python train.py --norm_position="pre" --parallel_block=false --moe="expert_choice" --num_experts=16 --num_labels=18 --mixing="mixup" --optimizer="soap" --eps=1e-08 --adamw_weight_decay_other_params=0
Rows from block 9 of a small multi-label image tagger, named by matrix and row number. Rows with one number within an expert belong to one neuron, the router's apart. Each number is 500 + 40 x the weight over its row's rms, rounded and kept within 0 to 999. All counts start at 0. Numbers have three digits each. After the name is the row's rms in percent of the matrix's.
After each expert's rows are labels from the 100 images, of 14976, where the router gives the expert most weight on average: "strongest on" is what is common among them. Only what is clearly more common there than usual is listed. The data: rendered roads seen from a driver's seat, with toy cars, trees and houses.
# router: router (model.blocks.9.mlp.router.weight, 16x256, trained with AdamW), inputs 0-85
# up: expert up (model.blocks.9.mlp.up, 16x512x256), inputs 0-85
# down: expert down (model.blocks.9.mlp.down, 16x256x512, transposed), outputs 0-85

# expert 13
router.13 080:521530504557485445492462496494520422471444474515462470467446469481509471507552480519486529475547457484446510559485464530582467540455501547598507523488472462443492485569336564506457427566484509530479475482526444489499513517526450533531497500499494486446483476
up.0 099:558503506513568478509583506465456480508417499442479467555447452495523471490412573494496477494548458521520506559460452532451507481488493488555532492491545536519493411601475481516534436548469492472462486510521481511585563457491489513533462542442502503505495451
down.0 097:449490448475512500480529491429468484502445518619458536595505481543493445512541476515480513517484494551487549502505486495510489501472514504566455551529455478542442513464476528522493544568510466483467471502504506447483549436476511545602455534518463488508464467
up.1 092:511485510549508561554509531510541569505413453521582510512458511570469493499462532522517494458483544572578549485433544600506468493503531507516495492486541540447441443489466480479495469530530519493507435537545446459537513573439401503516547435534498506505516540
down.1 103:506537532539529530461546506463435485485494513497472541450444495527462490451559498506486437435524562480533506510435516435491537490462527515537496489483522467483552556482528565491451536461476458483479500480506524525549530413516465430444516484529460537523516606
up.2 104:447524495462500490528553579447559609464525454526503534516556492451512509506439524573458444515543519472454428533503515491434467510561594544484458470503464582560518464543413489520552505462505512439445472512495490488478535479484526570491527473475481458564512515
down.2 103:514525518537512482495585452513481510508488550521575568499470506548550557479472520522529446436401484470514479479524564525491570484470455495522447484561545464485433515486559499485448549571538500510511463561554502536508483496501536452535407500478503576515508499
strongest on: car; vehicles: two

# expert 3
router.3 085:567448485505511480568519584533468512527478522456400525485499573536500460497522478518533480495492513465506486462504491457502550432502506484523505509440492458567503497430490453540501508525452436427518411555479450519556548460494555512527523533521516491577483480
up.0 071:471469506518451475492511450466485446474488482493501504487471473446482525512411633502526502465518531505402523493415489548494465509505499479529464465478526489536548557462511509474446545505443523491555503493541546475553499543510448582523488526468444445422521577
down.0 066:466476531492500465467528332557518493496516518570527415462492463539482445539481534514552489443480526486509488525476462479481437533520492466479480521485451477562487539489512522530456482529517524500489509448476476513488494510507397509472516474492514483480549485
up.1 102:501503553503461549512537454577496454479509517452569513476464524523519440555493527503445470522515495472503426524514522550525440515510523467507493527522501461471437494575506520470494510476476530509533547509560460542544470536542423472542458532411465441490521515
down.1 101:539562534529509544536544495504425502478449507562528471500502525548444492484501501479498456460503521542474443445511531530507490548592466502462491569512493549520490451431500521459509518527439480433475508524530585466415548540537599369475481560529532503482444489
up.2 098:481495579475472522469458495532492493521464471403462446530435609580507512527474487499508495450513520515520505444475565451452493619447531502468474457465534462502575479540488514450480524526493531546518452556476495511506483528509537481435540481521537494480473543
down.2 098:578496466499548551494470459429488573456538532542582487510548465440475402530481487511531473463537473502491437537500431483489522555443500474581454523467505546510453495481430553477427462487514512500537530477497512449436557529553498582473495490580473458444478530
strongest on: line: no line; vehicles: zero

# expert 7
router.7 117:492442519514491506465474503461489469494504490450533426485542526541461547510540561548427501492505498522507553560509506490569553523590518465448491480503513573423432459464450588496507439458486491542489432493557498571488463503468534508437507465504538578466508417
up.0 087:526478533428530491460481455453553467458522497451574460547531520521467538569532500547422530482513477535493465540467493536506515467511549481516551447485477495480494510539536556458565471411516497532504422525565557511512499508459517500490466451520489535424511447
down.0 091:497584476533523546511486494448485499492506470500465531465477498588558485472483480422510566521485500567614468475510445487460463429479443502558480469486566481495427533523468483508451547513489428507553552532465389495476526460507477468503570552540469524497503533
up.1 119:500533540449491509539457569540477562468584504476437523458461566493567473509493528504502522536484529483543431481547528529498454439500406494523464526516473488534498535436454497523476539540466464475547528471459467464499615542426505482540529475504461490450458494
down.1 133:510478499473471442521502550472500545535576504501504544539490558433496464539492582542581426503551549432446449470515526510499510500481566512510487521485448481486563456478525489461482495500529529517508525528474488473452482506485542530431419478532519478543499492
up.2 085:453438432459520555478539442555543527506548521472522515497545540446511542515515446491593451549483486579544485511489449491478458428422506472452556523503532468555516461524481435502522489469500473549461513528473558484518530471559595505517513562480490488521471459
down.2 085:527461537522536468517436601539516463452421522450443505494463438525469466461515557474493567487494551495594530535484501499475511569550493464501492480393518556486446544467467516543453546561498502519559481467474363533487494500413491496537486511451566491498542531
strongest on: crossing stripes; vehicles: zero

# expert 15
router.15 100:562448510450462513515511551494537478472516496480503485490535481451543461477499571473536475489527492552419506493402525483411538531550452487564471512451476566436530467494470531505502492558432510499527489535465458520526449559540543539436516465489490564411469535
up.0 095:414538544488484513509462543477520537508500566435433522466544456544495474486494574532489467545487524459500490494508466542485489398566479509565547568483503488495459525538542468451513522428450525529497492471460471563552490503501528537589551553460430485498501518
down.0 098:395489495510429461504507517541532470479533506484530526414511481555527500504415511524545494433519504530530523560519472468502487556522484501516522541529469544536497477489420496524406524429553443476523443492436491491558491506511568470490497551502498476533481405
up.1 103:427518545513524437534547456449383488504465477556505482451509561481454468464572511491528565462517481446474463452491458565467539483498526513490452429471497458514502430506520500544480464467542489467553479483569488524565452534500444484487509565541497510498466473
down.1 107:535521461457500497540446480539452444484560577457478452456436440568581506505465454523461447584445528543506450477438473465573480556477476448564482510498466524471439519576516476465447423498484464545452523509472481508470505529509439485527507537446499448512548486
up.2 101:482502475539546497520487486477450491487422525469466554466579477537531499524478475469484508455502508534482574505510472443507432531468465570501492484532522501534536462520417542493477612530433520524450526478451532471487503484526506495575454467490445475519520509
down.2 100:538482556539486467556422542499565470455495441509483523527495506426430483491479518494541527451518497445483470466444507529456481512515476552556408506482509506495538561463430527503568466447454521525536491478477427572453457512461475495517502470567544501510493569
strongest on: solid white line

# expert 0
router.0 103:439531477459549474474463556459473506485573491555498538439511491482553486582510472487452444486459511489460479523464527425487569510511465430481514511514575441460545440392492517474538489490502553534452525534521579576510535571479529513555509543507446464471515533
up.0 091:488415499500495510525457554490493457528513504540490548518503560575489458529504522511493494501516589509493559475427510461489501493457495555501463532488464517487495500508478478536539554503455528545518492456498473473500476448520405520464439422530507532523438411
down.0 093:599491539429535493492490356499507467566531526443503523498509513577450538422586504455505546547531484450501502516505492522524526510539525496505465473449433487473535474459550497510479539459462515499492521456508461506467522532528456407532539464515511576495538461
up.1 106:458489449570606483533428482536536499523519478499561421471480482504451511557456459465439554512497521504408486492508539534562567519542497575458536574550505514445413501538502518480493507510457435454627549556518485474478445456486457516457562486490485546479486537
down.1 099:522485486472481519435520532505421493526513431459494548535496507494572542496529550512513551468503474499526449522401536515526413510459508436490471470478531583547480466509472455530489480447505497426461474480483417532463566403525515518553484487499591430538458485
up.2 089:481495506508505524454444460506501504475464587492534477452460559541505543445483571498540463488454427484492493459459401515475543465486575474514553494571486461543513407479481544508520439546571560473511465474514500510553588502554469534481502481507502576496536480
down.2 089:365519511483502506510495543458551394466479543532470566478489462395541479535442493555472489496551530488525504546483490549487532511511460508472498470511487420562591499511535500475581537578428480537501503527538477539539518497507501492501510480563487543559492458
strongest on: tree

# expert 2
router.2 097:508474502547542446502512544534495520494438488557511510486497509568522476450486514510431514543513515556526461484476482539439438491506448550404511554520521486488512479475587476538433463508489502482529514474538488422512484500527407427534511470510514574485560546
up.0 099:540480468534523470514474522459528443491501512561452580534489503527532464559552511448452479449525465485519473496471463530497436523509472548482470468485507494553480526466483469511482531551493500520502494569496496503526530602534491498460524497492520431476530546
down.0 099:523514502524522501502536553445415439523462484460489432535541530497496507493497495459553511537466512569576516449497611513530549471504442461484526510521467517505505547440520518516585489573505520518532521497446503469465454459460571465532541503507570484505533495
up.1 108:539505552552515495555414516489468486450517424457534460437527474505495467489446526540502543556501508485598458495518583510499536413555543509547553490504550489481510535461553579447514440464555504502445473543546481553507500505531490546473470376536499522519503530
down.1 098:516512498434463470466488390544546499554509452558449537590484508459507456518523495464485482422505467483521520525462468515494459495446465453493487500557513526517516479562471498502520507466474530455469520502526524438523449507471504495449454518541449540525520541
up.2 100:454469509546464445517457534441495529491490530498474524557467550517553557483473443492425469503488469585562473504447486465485539474550537560529544621493508448507535472470503545409519493486549495477467447452417549432503470550472473552544538563468504509509460442
down.2 102:391492506581463492465475611448525534459548442506456509545473533377500501538468480539447512449518472553546496507507596437584534523479492467503507514473518529496509513490491585496556522504499547457450491517501555509473498553500475563545455520508525510419521478
strongest on: pine; truck; vehicles: two

# expert 14
router.14 125:483503530454502519497496511528569506502501548497541498545479490539458535533427463488521470471512508469432455464528441536535438554534562523498537467553529532473441487509498527490551544429533501484466543510515453567454476472491495462473456552520417433493535480
up.0 102:504445483476553414517447490520451464497472565452511557487494599468504495618506508481486533458495515558506508490417464478417548519447484503400518499440521509518549495416456510549502466527510515534514450504462519509503493555480530542488538536611520484469461484
down.0 119:536550539446547543537498549561467476501432535526551551442503514439502554596491533493610494476538531518463483496494463445478463555484531564513489504505508470471532537512529569484524476479411498489512505481492554420487505500501563480500498531509459514463522481
up.1 102:458536511466514512473481513507611470501578374455519498525434474539491577454513496529490511434554531505479495520476545522406478522524490477529540515537547452505565560544448546504481491481536510505502517503527508486515503470502515432496526530503453450427415454
down.1 090:463409550534520433499504478436497514523467519528473397491469477515512452508533517516475470516564546495491493489549434435500519466457548538543490414517484462408473470546543498509457446539452514557512448436549554464449558514514524508395499504539508479473463498
up.2 094:472533526492507532430554506505472545512495426464546524536481511465530498509531467556505515527457504496464536487507503522534493495444426511458439531522526515427506500481463495464442494523469519553456476531481461439596486525557476415561534455481494442475528427
down.2 109:482472487514468492482466501425509524514450511461462500405506575460468558456540451510516560514454514540507533534489580523546501479530526453497577489536529525514427525501435491551487513489475521455477414423516488541509543539486583549443491490465493470459480451
strongest on: double yellow line

# expert 11
router.11 090:560504524469544519444485509481475462486554512446521535499474518449491455467511470455530490465559519448467539504512501446482478503430489464508519561423514468472567552502477541519505526542473518492512508503521503493449528513522435568473459417506543521496487520
up.0 104:511430500570556493512544490558471520525537528575460491514494602511503454491433472484462459571483503476484530520443443445654519519508581527537501498472474478464449478520549500503504516544473572486498463519465489466508494574441502516495486480564530506516493533
down.0 113:523542507539487508449520514499501547488493500503470489538525462495531493502448495506549472449444512514462505463535545531481561564530475545473501486471506538451498560444525506478610517505478556385482502550478500495519471501582601506514474535589465537570544475
up.1 100:505460503542520455440544475524421521462497529512494445464521567517521485515478492537496448512535488500479603458490466458514496508488569559454500469510453487520486478468478510516491513531489527463520565481519524436427524527407527522481430478502570527455486458
down.1 104:491429520503431481475479532551533517511541529473451514434552530465563508494479465557513529463524471490631528461562535545422492510538524519506527416460499524465541547509483480438564530470519492482532498518521464449539462484478492494482533499528474469519539500
up.2 114:475539391479479486557557527504530460536449494467504502476532521506510537519556496528499533477423490455544441469551464507480503520435453530522539542524444531500528529460535505482511437509523473516518498461494457484547511487534489507528465532499518523498406485
down.2 094:435465502505468486511468482477540480492530538425485503419548490450455514465452533455510487506493516502535564558538484562474382536503447523486539511526470504447461555581493448490521599424477474543517494479502527479526520494442398592467494484472540483496535520
strongest on: dusk